From a checkpoint of a small audio captioner: waveform 16khz input, batches of 128.
Rows from block 2 of the audio encoder, named by matrix and row number. Rows with one number belong to one neuron. Each number is 200 + 40 x the weight over its row's rms, rounded and kept within 0 to 999. All counts start at 0. After the name is the row's rms in percent of the matrix's.
# gate: MLP gate (encoder.blocks.2.mlp.gate.weight, 672x256), inputs 128-191
# fc1: MLP up (encoder.blocks.2.mlp.fc1.weight, 672x256), inputs 128-191
# fc2: MLP down (encoder.blocks.2.mlp.fc2.weight, 256x672, transposed), outputs 128-191
gate.35,096,177,274,189,157,210,200,191,291,198,176,241,210,101,165,269,198,182,222,182,185,188,157,192,194,200,141,86,224,235,226,266,211,249,167,204,201,204,296,191,206,209,252,154,225,193,212,193,228,292,238,227,174,189,246,187,284,152,199,216,137,239,203,169,157
fc1.35,093,155,224,214,213,251,224,215,186,146,197,217,268,249,157,178,119,192,240,286,217,119,190,227,291,162,291,185,236,203,233,112,169,213,102,249,190,196,199,274,257,213,168,259,235,161,253,234,167,171,200,178,203,177,168,242,165,155,139,201,221,137,174,269,226
fc2.35,110,241,226,191,175,233,171,207,212,200,180,209,201,255,244,274,86,146,204,195,212,156,231,143,206,150,227,236,200,170,236,207,206,216,175,225,286,158,208,125,190,186,193,168,201,157,215,293,206,220,227,175,251,242,231,213,197,150,217,215,234,152,159,200,159
gate.36,115,137,186,148,188,176,178,224,208,249,213,220,160,257,160,201,191,243,169,228,180,242,238,199,206,212,219,208,205,254,208,284,147,205,241,128,183,172,221,171,172,290,173,229,257,160,194,219,211,207,268,259,197,136,274,191,289,176,209,225,201,159,292,179,276
fc1.36,109,210,223,168,237,262,142,222,206,203,194,189,123,245,190,160,222,185,196,198,230,199,227,248,278,192,170,162,199,128,224,204,176,216,186,198,249,201,119,227,248,238,214,211,180,191,203,192,172,144,209,245,109,225,146,172,229,189,166,245,258,160,251,224,191
fc2.36,121,161,221,214,193,286,229,161,171,131,105,193,255,237,205,182,171,291,258,170,186,184,186,179,214,262,202,153,233,185,198,249,253,205,202,198,196,205,143,139,159,182,233,264,116,203,194,99,181,178,266,276,199,229,224,242,167,218,182,213,304,186,200,239,214
gate.37,146,245,257,179,88,198,149,224,196,214,136,202,234,161,201,192,216,214,194,270,238,245,191,207,245,295,223,212,234,181,230,265,202,132,230,247,201,234,179,256,223,178,247,149,184,225,236,274,179,285,271,219,301,257,261,157,169,155,200,272,225,255,229,261,208
fc1.37,129,178,180,274,246,206,273,203,135,223,216,188,160,305,233,161,211,247,232,148,263,197,166,171,159,172,194,142,219,235,165,162,164,249,277,130,194,197,203,78,168,189,138,256,193,218,159,154,256,207,244,130,188,196,112,210,229,222,200,141,223,215,159,195,212
fc2.37,138,204,238,224,164,188,218,203,236,155,243,141,205,167,231,164,234,195,171,184,175,205,195,169,198,210,273,168,244,195,130,228,184,141,196,144,184,244,206,200,195,185,140,200,98,193,248,198,214,172,255,180,204,265,194,180,184,165,250,150,209,155,209,222,184
gate.38,118,196,152,235,199,207,176,199,221,216,211,270,209,172,214,144,112,154,187,213,257,249,181,248,196,169,240,224,188,183,217,192,188,255,207,237,91,236,222,204,145,211,251,124,181,249,203,254,137,172,212,260,186,171,249,212,262,242,166,228,149,181,136,184,239
fc1.38,098,221,115,185,187,231,154,192,198,254,207,172,181,187,202,201,205,147,163,227,138,240,218,191,222,159,238,257,170,185,179,212,170,192,215,274,238,187,231,226,202,126,176,222,181,220,148,193,292,171,132,169,177,257,278,229,97,104,187,139,201,267,145,224,194
fc2.38,121,159,128,190,224,221,186,151,155,190,220,172,256,180,257,273,211,254,168,224,221,186,170,244,168,200,192,189,181,129,223,172,187,290,107,231,217,145,239,182,195,249,147,225,207,158,193,234,172,181,236,155,148,189,143,189,177,261,201,239,201,258,223,189,237
gate.39,108,224,230,231,161,215,189,221,142,184,121,125,137,199,156,236,190,164,169,169,213,165,171,232,209,216,142,197,199,187,182,255,204,145,237,201,238,302,178,167,257,177,271,192,147,184,179,202,206,184,260,164,176,215,183,210,234,192,118,151,137,232,201,247,180
fc1.39,102,168,165,225,183,169,187,300,150,169,163,162,195,218,170,246,242,222,216,200,220,258,193,155,194,253,160,197,225,219,232,190,143,152,200,149,246,245,181,245,139,196,183,224,183,141,108,251,234,201,191,158,207,180,206,204,174,254,241,168,212,170,201,208,210
fc2.39,102,183,205,253,136,198,202,260,141,151,185,251,217,180,243,263,201,204,267,200,180,215,175,201,198,188,230,204,209,239,166,153,207,166,160,96,252,258,181,186,230,180,223,155,206,207,232,238,224,159,169,161,215,232,191,213,124,177,182,164,217,165,195,268,184
gate.40,087,196,203,151,217,181,193,210,206,134,204,147,241,116,157,158,184,185,172,160,155,228,167,205,182,163,198,176,219,197,182,204,166,256,150,193,223,184,140,237,249,264,145,156,198,220,218,226,155,187,298,182,233,246,175,146,200,236,174,219,191,171,233,241,175
fc1.40,090,163,157,266,180,157,156,175,162,216,229,218,310,151,211,132,243,131,160,178,119,244,233,203,193,212,258,226,233,165,172,154,202,181,259,188,229,235,160,211,158,200,135,160,139,244,202,148,206,170,244,229,191,155,197,173,171,152,157,235,233,116,229,219,270
fc2.40,086,209,202,212,192,186,203,219,196,197,116,226,284,153,221,195,240,197,162,208,216,267,225,207,179,255,171,247,153,155,152,229,144,173,206,171,204,206,175,197,199,161,156,215,159,219,202,259,221,190,229,260,220,291,120,174,162,199,156,190,258,106,178,187,254
gate.41,138,160,228,139,162,204,195,149,92,229,208,190,185,210,213,195,211,175,230,185,226,294,118,205,234,218,264,170,155,211,179,204,170,194,177,243,142,189,163,221,264,156,194,193,208,115,117,202,170,207,229,238,190,189,175,220,154,192,118,161,237,174,227,202,195
fc1.41,120,263,230,198,210,147,193,177,181,220,220,209,153,174,211,218,233,144,167,167,213,180,140,169,249,249,203,186,176,122,195,198,155,202,223,168,222,159,138,207,270,209,189,284,193,180,168,173,216,185,186,226,241,191,191,165,204,183,195,190,203,202,193,122,244
fc2.41,137,284,205,231,240,179,171,174,214,176,226,192,240,204,205,304,183,175,232,191,176,172,212,184,162,184,190,200,217,223,228,159,199,196,174,215,141,148,190,194,254,279,139,224,205,207,244,146,220,234,188,186,135,97,182,141,170,184,199,194,211,258,185,186,230
gate.42,103,207,205,174,218,198,222,217,255,224,243,131,203,204,174,168,150,274,224,229,179,244,186,189,237,219,201,195,201,230,231,260,170,188,267,188,187,206,243,218,204,250,259,173,172,217,203,132,173,185,230,115,209,224,263,165,242,135,173,203,143,209,99,207,267
fc1.42,093,206,231,239,275,220,269,204,178,220,216,178,197,204,188,213,207,199,165,146,155,307,208,228,194,205,170,154,141,154,161,160,171,222,216,186,245,249,235,205,222,223,140,212,278,215,227,258,270,191,241,214,234,198,260,190,166,182,166,148,247,230,202,151,241
fc2.42,098,287,164,214,214,201,249,260,175,201,145,169,81,118,163,174,188,202,211,187,174,233,249,144,139,236,291,205,210,222,172,234,130,280,184,166,240,154,214,199,173,180,136,197,225,206,212,207,263,140,279,205,119,214,128,207,175,210,177,223,214,273,216,128,240
gate.43,087,179,172,209,234,217,241,166,130,232,201,164,140,168,128,167,199,246,201,256,215,250,207,212,182,208,116,114,210,167,231,283,210,210,174,132,162,175,199,202,185,219,233,177,154,99,200,238,156,222,206,129,157,213,230,172,223,233,206,241,190,175,256,229,254
fc1.43,083,122,207,271,139,219,118,197,186,194,196,193,125,209,224,275,185,197,192,250,166,191,148,221,240,247,167,181,234,231,219,278,207,214,124,201,141,205,183,251,171,243,157,187,78,249,198,234,210,171,242,187,236,204,241,209,162,280,234,156,192,199,234,228,219
fc2.43,091,242,194,223,259,137,168,177,225,122,194,152,113,127,224,221,158,194,244,214,222,154,159,146,230,193,265,231,247,174,149,156,214,178,202,180,203,222,205,218,141,249,191,209,146,200,240,248,181,221,231,200,272,266,275,240,135,274,206,159,167,252,192,278,245
gate.44,132,186,178,232,169,185,187,184,197,154,183,165,237,192,233,223,186,187,197,243,252,264,204,215,208,133,244,216,194,216,204,229,170,220,200,179,147,132,233,221,173,243,182,186,211,133,181,142,230,179,256,177,196,156,147,270,190,229,132,152,188,267,185,278,212
fc1.44,116,180,172,233,245,205,194,174,89,137,205,255,217,160,177,225,248,242,147,269,259,215,167,222,210,232,270,172,184,179,176,242,164,239,266,245,129,223,155,275,142,204,272,207,238,193,179,206,209,213,183,110,242,180,162,298,161,179,231,177,201,197,220,219,189
fc2.44,125,248,239,162,228,270,215,209,201,226,94,171,174,317,209,163,203,194,321,198,162,240,239,208,208,234,201,210,280,227,181,207,211,221,204,243,143,179,209,191,227,110,145,200,277,202,163,222,110,190,204,194,223,158,182,160,218,190,191,186,188,212,182,203,116
gate.45,034,221,207,260,141,262,163,150,241,191,240,234,227,127,123,198,173,216,219,179,192,201,195,162,225,149,254,170,189,196,216,207,213,274,171,154,169,210,203,125,232,199,266,181,214,132,262,170,177,239,249,210,204,155,162,156,195,172,153,153,129,213,223,311,161
fc1.45,057,189,194,175,225,156,279,165,211,173,248,208,269,225,173,235,214,255,248,179,178,247,209,235,155,175,233,215,173,140,160,206,196,208,120,187,167,184,207,225,185,211,248,280,164,123,155,181,169,240,150,145,260,213,193,163,235,195,224,72,191,214,225,227,235
fc2.45,040,236,211,224,301,157,224,159,203,217,195,124,184,224,183,237,197,225,188,192,241,234,256,202,124,241,293,187,211,161,127,190,223,181,205,265,196,214,173,251,197,186,229,214,250,98,170,247,151,215,133,211,189,253,170,232,273,235,217,167,210,252,191,262,251
gate.46,090,203,164,258,155,294,182,211,231,236,167,210,160,208,178,199,208,176,187,169,205,243,217,174,234,227,198,201,241,203,187,178,225,237,286,154,193,142,178,180,243,201,246,190,199,187,207,193,134,221,241,159,200,226,148,216,227,186,214,216,164,162,226,170,174
fc1.46,084,207,165,202,216,171,194,214,255,269,197,277,162,220,196,222,148,241,202,192,200,179,249,230,138,217,218,264,198,223,265,178,231,207,182,231,225,207,161,179,228,191,192,172,192,263,250,173,132,173,192,184,257,192,224,173,176,202,100,191,250,206,225,160,158
fc2.46,090,193,197,252,279,182,203,252,270,196,165,203,114,240,91,217,136,175,162,220,128,243,199,328,271,197,184,177,218,167,238,187,159,175,183,209,165,194,271,158,208,226,248,233,273,172,236,167,173,170,191,223,264,232,243,190,221,164,189,205,194,259,204,153,231
gate.47,091,204,196,177,212,205,142,158,204,172,204,220,206,189,140,240,230,217,251,183,277,169,194,200,209,202,216,185,255,115,108,254,192,199,202,232,155,147,191,271,234,210,200,133,183,226,186,193,192,244,250,160,263,162,203,86,194,287,193,255,189,178,252,281,248
fc1.47,091,238,155,257,174,157,272,193,173,243,216,157,205,203,227,181,137,135,199,185,145,308,115,148,188,138,215,208,244,169,187,141,216,206,218,142,234,131,162,203,143,220,242,238,179,123,233,204,192,164,197,259,208,180,207,240,233,130,174,205,240,218,248,219,181
fc2.47,085,212,219,205,197,128,251,200,115,84,220,218,209,128,159,170,188,149,211,222,182,162,183,130,215,165,153,206,186,186,138,210,196,258,194,171,188,218,167,159,113,230,286,222,159,151,137,271,239,153,209,241,236,197,233,223,219,153,208,196,269,199,209,207,218
gate.48,080,93,130,221,280,303,177,270,184,195,294,223,193,335,159,245,212,218,241,212,205,165,192,277,210,207,130,208,265,238,261,236,243,242,201,212,113,279,242,226,209,185,223,213,221,250,266,224,188,235,262,220,257,196,226,162,180,254,199,174,185,179,214,150,201
fc1.48,095,185,242,208,138,223,230,266,216,191,171,180,178,245,216,239,188,203,196,125,157,266,220,256,215,297,205,188,131,205,169,143,212,238,258,217,166,217,257,175,212,218,258,166,166,157,129,183,207,156,147,228,256,76,304,274,277,252,219,127,190,178,270,75,266
fc2.48,081,105,220,176,237,174,244,219,153,252,170,206,158,230,149,228,168,151,189,182,268,160,159,223,188,280,234,247,124,203,242,203,222,205,231,170,119,339,221,170,211,181,151,176,243,121,97,226,192,124,151,206,176,123,228,176,203,215,192,193,187,155,282,224,184
gate.49,042,203,191,153,202,205,125,251,167,220,184,193,197,192,137,201,203,244,239,241,214,252,246,203,165,202,285,259,234,146,153,213,200,219,178,192,174,223,198,245,174,233,270,234,200,146,262,236,159,200,280,242,214,220,132,116,280,175,134,190,157,194,244,237,219
fc1.49,080,194,278,153,235,250,171,258,213,188,189,213,96,164,152,264,184,187,207,244,177,239,255,210,232,168,167,292,250,169,203,223,140,177,191,259,132,183,223,240,115,209,201,248,216,195,162,247,221,181,169,204,191,247,226,193,184,195,221,170,197,210,190,219,226
fc2.49,053,201,225,148,229,263,209,225,188,175,200,221,119,182,150,240,194,184,163,194,194,227,290,246,211,144,184,296,212,191,232,262,138,167,221,222,121,199,231,194,154,160,225,213,183,261,179,233,213,241,202,217,182,259,233,196,178,201,190,202,206,176,238,142,159
gate.50,126,202,179,230,148,220,178,182,164,205,228,222,257,211,247,180,201,171,176,208,253,220,281,169,223,218,142,167,237,203,200,268,156,189,240,216,175,226,127,173,171,247,231,205,272,177,168,170,196,125,247,231,241,192,236,275,209,225,173,202,196,198,233,284,240
fc1.50,114,252,159,177,98,242,259,127,244,201,190,255,237,139,179,318,160,163,161,166,281,172,228,218,185,227,287,258,187,174,236,241,170,243,214,251,210,229,192,157,165,179,126,167,138,243,201,200,194,292,151,189,186,149,199,172,197,202,217,223,222,230,188,167,155
fc2.50,120,171,141,226,212,220,218,193,199,192,185,229,283,95,160,239,168,167,207,189,194,188,197,259,191,266,261,262,203,229,186,205,195,240,146,215,171,196,167,238,313,187,216,173,117,183,153,175,213,196,190,165,216,221,220,253,178,234,177,202,182,102,182,190,206
gate.51,088,202,245,221,195,263,230,193,226,225,180,223,205,202,143,236,151,190,172,211,217,197,202,179,218,223,132,226,179,223,189,210,231,237,277,195,144,232,159,190,188,226,229,224,187,229,182,261,227,171,245,220,145,131,224,212,170,149,131,190,212,222,158,202,167
fc1.51,093,176,198,136,141,182,232,209,230,275,259,258,154,166,247,199,263,190,130,157,158,172,266,159,153,189,206,199,190,201,170,125,203,237,144,288,197,261,169,152,96,246,162,235,260,253,231,217,216,163,170,202,223,177,227,253,228,211,201,265,207,257,239,213,191
fc2.51,087,141,186,168,211,181,264,242,167,207,163,237,168,172,167,188,176,262,235,163,182,323,179,194,149,189,101,206,270,248,215,200,143,253,226,152,211,156,256,201,192,231,207,179,210,207,235,161,264,158,173,176,177,266,172,241,224,270,231,191,196,211,178,179,192
gate.52,085,166,200,203,156,198,270,161,206,161,193,197,261,154,225,198,154,236,159,277,218,217,164,122,174,278,149,129,194,270,215,235,132,156,202,236,192,223,236,203,159,213,176,148,263,153,211,233,89,203,247,196,240,189,222,238,211,223,193,170,209,159,163,163,165
fc1.52,083,209,207,227,271,201,218,191,176,220,202,273,156,215,266,288,160,184,179,287,132,177,256,135,216,184,243,211,164,125,181,149,165,165,236,268,258,233,223,180,175,227,223,201,182,186,192,229,240,207,260,175,210,231,179,147,184,236,151,231,257,207,161,259,235
fc2.52,086,203,197,225,267,195,218,232,222,176,326,229,197,198,223,201,191,218,184,234,190,185,178,222,190,58,183,162,180,201,186,217,226,195,188,179,178,216,279,202,207,173,209,204,162,168,184,260,196,219,219,322,206,248,184,194,278,225,150,204,211,133,190,135,293
gate.53,092,175,175,246,234,206,192,161,210,206,274,178,234,181,164,226,144,159,229,243,137,193,211,190,215,210,210,164,174,239,161,237,134,184,196,238,237,234,164,126,222,188,239,253,150,228,215,275,238,143,284,151,193,188,214,197,192,223,209,269,172,245,186,150,156
fc1.53,091,222,229,246,235,206,237,179,190,215,147,213,154,176,242,205,186,197,90,241,256,313,189,150,234,214,210,232,232,220,195,260,205,172,131,193,165,162,202,217,203,185,182,124,144,214,315,166,228,167,201,201,213,228,169,203,217,220,166,149,206,149,192,222,188
fc2.53,082,214,185,234,261,192,160,244,225,192,196,245,182,236,255,194,216,176,230,119,160,245,127,160,234,218,125,230,213,136,199,218,225,150,199,166,195,150,202,245,216,234,228,218,264,218,172,210,183,208,207,169,129,226,155,207,261,215,187,205,251,172,170,327,215
gate.54,109,156,204,204,180,211,126,128,169,168,235,184,202,135,173,192,266,202,237,186,205,182,215,213,204,171,176,164,218,239,90,239,146,255,279,291,220,200,193,205,222,198,223,222,224,191,234,194,167,184,228,232,212,171,164,180,228,187,151,204,188,265,167,207,178
fc1.54,115,176,211,225,228,219,134,199,192,186,172,201,221,263,174,226,272,235,231,221,159,177,279,237,184,237,198,158,198,220,240,257,191,147,235,234,264,179,288,261,233,165,236,228,186,259,151,220,241,235,158,227,195,146,232,140,172,242,246,262,235,288,197,212,140
fc2.54,111,239,209,176,231,299,151,217,191,225,193,158,239,212,237,202,242,270,212,208,219,263,241,286,259,223,125,182,135,196,225,242,265,218,294,233,217,200,185,195,263,235,223,214,206,147,262,198,268,239,193,268,173,197,191,239,201,265,235,215,189,155,174,205,260
gate.55,096,199,206,240,163,191,163,218,158,272,151,177,102,191,204,155,171,275,198,224,252,191,191,157,276,191,152,222,246,195,249,274,153,180,203,185,226,245,185,155,194,251,249,225,204,172,194,216,163,237,164,184,103,194,187,180,250,251,120,144,155,214,179,201,161
fc1.55,097,217,140,153,188,179,186,192,183,200,248,261,227,265,180,200,235,219,163,191,146,181,190,223,190,233,163,146,150,166,233,258,254,154,205,188,305,282,225,162,113,189,138,233,228,234,201,211,194,162,201,150,225,282,149,210,146,192,188,260,162,249,197,203,144
fc2.55,105,309,222,137,180,238,199,204,161,203,179,269,207,213,178,166,189,248,165,188,133,167,109,187,199,204,241,178,152,249,171,161,208,181,267,151,302,171,213,227,144,214,212,145,163,183,225,243,231,175,161,169,176,343,240,184,223,177,238,172,185,286,203,260,215
gate.56,109,231,213,168,106,202,162,165,219,184,198,209,212,199,176,234,121,129,123,144,261,249,249,200,252,198,235,244,152,169,222,213,192,192,128,226,204,164,225,218,123,213,202,192,245,169,235,195,161,270,184,219,203,207,154,278,190,193,188,156,194,240,182,209,241
fc1.56,093,197,249,312,247,192,181,268,135,250,239,209,141,214,256,211,214,172,270,223,203,208,183,260,152,227,222,207,204,199,150,224,177,242,188,146,236,260,164,205,206,203,292,163,182,195,175,249,200,159,282,194,212,249,242,156,177,192,115,164,216,146,173,172,196
fc2.56,111,194,136,174,195,224,201,190,270,176,192,240,266,247,195,212,196,201,239,186,199,283,160,166,183,187,287,183,256,212,219,223,272,228,135,272,246,222,202,162,198,217,219,242,212,245,178,204,241,142,139,219,208,189,208,222,127,165,192,229,222,197,159,182,300
gate.57,094,212,187,234,215,259,235,170,242,185,224,164,125,231,161,239,99,194,225,193,202,218,175,193,196,172,125,200,270,163,176,217,232,243,205,212,173,270,196,180,186,213,216,219,269,166,278,146,157,195,266,196,227,222,186,169,248,196,233,269,213,191,142,171,99
fc1.57,102,217,239,176,176,282,184,174,161,196,244,203,250,224,177,177,170,283,256,145,238,241,192,186,177,150,184,209,243,161,163,219,173,311,147,214,161,180,218,241,251,230,236,209,222,203,254,211,175,190,133,158,224,169,188,144,210,240,284,177,178,167,224,197,183
fc2.57,093,219,232,180,166,290,200,193,180,243,255,154,243,191,122,125,170,190,218,186,216,208,166,149,150,171,297,271,208,229,170,240,176,177,136,223,181,217,198,179,251,216,215,234,191,152,248,215,187,179,224,198,181,160,247,174,194,201,294,214,169,220,169,252,222
gate.58,082,170,161,206,133,239,132,220,265,188,232,202,181,261,173,220,184,190,233,209,235,216,229,218,248,178,193,283,124,177,163,204,142,178,252,222,218,193,200,244,180,163,254,131,215,139,110,194,189,208,184,153,145,205,200,197,248,203,185,226,208,203,202,129,188
fc1.58,077,154,165,246,166,237,273,137,267,242,201,243,224,258,185,194,194,228,173,189,190,122,217,215,224,242,204,235,191,221,210,195,192,247,206,221,236,172,215,161,187,125,194,186,124,216,133,195,158,167,173,219,147,220,178,256,308,173,149,211,178,245,193,275,240
fc2.58,096,191,203,251,232,167,236,195,226,285,212,175,185,215,215,242,140,197,250,200,246,261,246,271,155,224,185,139,221,168,184,189,166,190,222,182,221,96,217,220,166,155,235,220,222,107,250,211,109,196,219,223,191,154,200,266,310,183,177,200,202,256,187,137,205
gate.59,071,164,231,195,147,170,232,209,167,211,217,218,233,178,152,157,212,230,257,193,216,225,202,190,217,289,161,240,204,163,192,266,227,211,232,276,191,152,187,216,194,190,178,193,143,236,189,216,150,235,221,172,204,224,127,179,136,163,184,181,99,200,195,156,223
fc1.59,078,165,152,237,257,166,170,169,167,239,171,246,283,195,247,228,192,199,198,197,155,291,117,156,175,187,283,163,270,174,249,252,228,211,227,183,175,261,191,175,272,260,256,227,177,190,252,149,109,231,135,181,139,170,223,187,156,254,207,164,218,133,255,251,257
fc2.59,070,203,142,234,210,187,155,188,158,172,156,226,191,211,228,184,142,228,151,145,178,227,192,213,169,178,208,211,194,196,180,132,164,193,176,175,173,208,170,218,192,250,189,206,183,167,304,135,216,230,227,187,182,221,200,179,185,215,246,195,238,193,147,134,232
gate.60,086,237,171,205,226,221,169,227,228,221,168,211,198,181,131,223,267,241,223,204,214,178,172,236,206,297,205,176,193,254,136,277,198,185,185,247,200,197,183,200,171,165,209,225,137,163,197,191,175,148,236,135,226,211,199,220,210,200,128,175,200,184,178,201,285
fc1.60,078,215,125,187,183,169,243,148,264,194,236,209,209,206,203,180,214,191,210,180,236,182,96,255,243,238,182,218,209,176,161,183,203,272,263,158,218,189,178,164,176,226,249,188,167,248,291,272,189,206,256,231,263,176,193,157,196,228,153,236,127,183,185,98,159
fc2.60,083,216,156,229,185,151,229,123,287,202,227,242,214,239,166,301,205,135,198,175,174,224,150,177,255,257,205,249,139,122,200,137,177,229,197,232,170,220,166,163,131,224,142,184,219,244,230,206,181,230,206,208,195,162,145,242,249,200,197,214,200,232,228,223,211
gate.61,031,144,184,209,164,277,183,193,170,137,193,181,231,192,140,111,209,171,223,197,298,223,233,189,273,299,199,209,234,212,212,195,215,189,194,191,208,219,203,182,228,226,260,175,248,157,195,197,173,198,226,215,216,213,209,152,253,238,211,175,168,193,210,172,184
fc1.61,076,161,231,210,227,193,184,132,180,173,248,168,168,147,190,251,139,275,187,201,216,170,222,196,181,186,158,208,216,193,213,230,139,245,187,183,186,191,227,253,193,197,214,235,97,152,247,165,206,192,159,226,207,186,164,198,231,257,286,159,176,185,144,260,80
fc2.61,045,168,234,269,199,140,212,169,173,219,248,118,226,163,222,202,160,234,231,208,176,178,248,163,128,200,205,188,242,151,233,279,177,173,212,171,185,181,215,204,226,207,214,246,202,122,223,153,223,216,179,210,230,145,209,179,211,186,243,180,187,192,171,270,128
gate.62,102,206,186,223,179,226,121,172,166,114,254,232,154,167,230,169,220,230,235,201,186,256,231,275,141,253,158,177,259,198,168,193,161,260,237,149,195,241,103,196,283,175,173,209,257,228,241,177,254,200,216,206,227,170,197,197,259,117,194,263,223,264,173,215,178
fc1.62,104,175,183,149,209,232,213,237,236,101,197,188,161,186,198,235,191,192,219,180,197,148,144,213,219,127,246,137,204,240,240,220,264,252,245,102,242,201,169,243,219,204,295,283,216,226,201,150,146,209,222,211,211,221,206,230,187,236,197,170,144,148,187,139,156
fc2.62,092,264,217,197,274,197,201,296,162,173,286,249,214,232,263,185,220,257,212,268,228,143,148,262,155,230,239,226,205,226,192,270,197,259,198,147,192,200,211,207,216,208,183,218,201,227,198,140,265,205,170,201,205,199,270,231,284,208,292,151,185,213,148,225,203
gate.63,105,221,179,154,195,205,118,273,185,193,116,242,212,208,246,254,172,272,160,172,231,193,217,150,240,209,193,170,333,288,139,163,234,215,269,154,199,211,250,126,261,262,118,184,189,178,180,244,151,276,215,265,175,132,180,213,228,255,259,204,214,173,181,200,197
fc1.63,108,180,162,238,183,219,234,110,247,177,234,283,217,156,206,242,112,146,160,225,208,276,204,157,140,187,229,208,178,232,191,275,257,182,186,202,238,193,172,187,228,133,172,135,169,215,260,280,252,202,195,210,208,201,236,213,238,110,171,266,159,175,295,197,282
fc2.63,102,205,222,239,231,190,216,123,247,157,205,248,180,158,192,279,237,145,244,175,177,234,176,244,116,182,197,178,208,199,194,288,217,211,163,207,192,243,211,195,259,146,202,191,188,117,211,177,251,182,254,216,188,245,177,206,220,196,249,213,120,162,239,262,217
gate.64,100,215,190,222,205,204,154,198,201,170,232,219,204,194,191,128,230,288,223,196,164,201,274,223,238,162,119,201,259,187,235,222,218,206,241,251,264,217,242,224,201,225,259,172,255,190,178,242,194,233,188,229,192,159,163,265,140,291,208,218,184,217,91,119,162
fc1.64,105,171,160,242,220,234,167,183,248,190,198,151,268,220,232,229,221,212,161,183,151,202,181,172,171,208,205,200,180,181,193,162,166,231,238,266,216,179,157,131,208,198,239,167,215,238,187,196,240,272,193,241,218,153,170,174,230,144,234,194,152,242,156,188,235
fc2.64,100,212,160,162,248,158,209,146,286,204,186,170,209,162,208,274,159,189,232,251,156,187,180,212,223,224,178,247,308,221,236,158,119,266,145,277,235,169,173,136,118,185,168,207,204,227,207,229,176,188,167,188,147,137,158,154,143,161,237,172,259,268,186,246,271
gate.65,074,183,180,221,134,221,221,196,265,155,207,230,207,186,221,181,187,256,194,222,264,158,225,188,247,168,284,83,216,168,194,165,192,244,141,202,179,229,196,191,232,167,232,131,238,225,229,89,164,289,236,212,143,191,217,184,237,156,215,226,111,189,230,168,211
fc1.65,080,234,176,227,138,196,185,158,227,202,170,216,181,236,239,204,153,266,243,240,226,183,161,276,167,181,166,173,211,206,177,211,262,145,189,150,239,216,199,213,180,192,164,232,214,186,239,204,201,211,145,219,177,199,250,190,208,166,234,296,117,251,160,131,162
fc2.65,068,254,185,266,145,235,137,188,269,202,237,204,152,220,208,219,166,178,171,195,237,146,180,235,218,189,198,189,287,171,210,199,234,169,235,165,194,231,170,210,216,193,238,239,219,176,244,188,196,234,174,215,120,206,232,208,182,170,221,230,124,276,179,220,182
gate.66,097,205,182,194,201,211,235,201,205,224,202,88,229,177,114,196,261,182,219,287,257,217,209,247,199,175,225,168,133,221,161,166,147,211,222,220,169,165,246,203,297,129,163,218,145,215,186,155,200,212,230,174,193,168,186,181,204,214,198,182,224,195,193,200,289
fc1.66,099,219,263,228,145,240,217,180,184,195,169,142,207,146,146,209,224,222,251,212,190,161,206,231,168,134,247,174,223,210,98,262,259,217,168,152,209,151,164,190,220,174,214,359,196,197,158,187,201,222,229,227,236,103,128,203,214,233,238,258,187,148,194,201,95
fc2.66,092,215,163,296,212,170,217,169,249,213,192,342,209,186,152,175,204,178,208,250,185,188,211,250,122,220,152,169,242,175,164,188,190,222,189,152,177,205,182,198,126,192,255,261,232,179,254,170,205,251,187,140,197,128,168,195,220,233,181,178,166,157,179,281,154
gate.67,091,252,210,219,147,155,166,167,139,162,187,246,219,169,201,153,229,168,206,130,181,207,185,184,176,214,140,187,204,213,184,232,194,256,201,137,180,227,145,221,215,204,248,197,206,168,217,166,172,204,213,170,208,220,194,164,185,243,224,206,181,292,230,174,266
fc1.67,089,210,259,230,189,127,82,192,178,232,211,178,209,189,265,244,274,229,188,248,201,231,199,174,203,188,235,203,244,171,179,141,182,204,243,159,265,173,199,155,129,197,198,177,153,228,171,186,161,218,247,191,261,285,118,190,186,172,174,196,199,129,291,227,196
fc2.67,092,262,181,247,184,215,156,256,155,219,211,201,211,156,235,221,213,198,202,181,156,219,261,186,246,192,162,269,207,190,116,123,156,266,175,158,264,199,168,190,205,158,218,167,141,224,175,215,188,109,196,165,204,228,215,200,142,164,270,242,263,182,246,243,238
gate.68,117,171,175,222,199,192,277,268,199,222,222,155,220,197,154,146,189,181,239,267,175,197,164,252,238,164,169,155,186,167,261,233,188,202,214,237,208,234,266,181,218,240,206,179,175,221,180,227,222,221,162,243,236,134,185,168,216,207,108,208,240,171,225,192,242
fc1.68,104,189,228,279,169,239,286,285,186,133,213,196,272,239,193,190,173,229,180,202,214,191,212,262,223,193,191,190,229,183,217,207,207,82,201,245,174,243,195,245,142,223,145,217,201,244,197,110,169,243,195,249,170,125,153,118,158,136,238,249,155,181,130,275,208
fc2.68,115,158,196,176,169,265,137,196,185,185,228,180,218,199,179,203,239,248,223,97,218,232,192,261,234,298,143,186,232,151,184,224,219,207,220,158,100,230,212,194,224,254,226,222,202,225,198,118,154,201,152,171,269,192,184,201,210,178,267,252,219,219,155,128,201
gate.69,086,197,257,167,180,181,172,176,162,233,214,191,144,228,159,222,219,170,205,224,228,243,245,201,246,226,286,225,137,170,220,167,225,183,259,174,187,105,157,261,242,192,210,261,214,141,142,205,171,176,217,205,150,182,230,199,242,268,217,200,278,117,220,205,208
fc1.69,090,176,181,176,196,231,167,230,228,127,198,227,206,243,158,276,237,163,236,237,189,230,147,161,193,159,224,182,256,150,185,271,232,224,180,215,194,175,266,199,207,211,213,278,200,220,153,213,244,236,233,163,266,264,252,166,181,190,121,167,246,182,185,160,171
fc2.69,081,220,186,134,234,326,143,156,194,115,225,177,182,184,156,224,157,228,127,223,178,187,205,223,180,153,224,180,219,157,188,227,172,227,211,204,160,149,202,213,158,227,163,230,134,134,273,256,280,250,216,180,195,253,222,198,171,253,210,230,243,197,208,243,191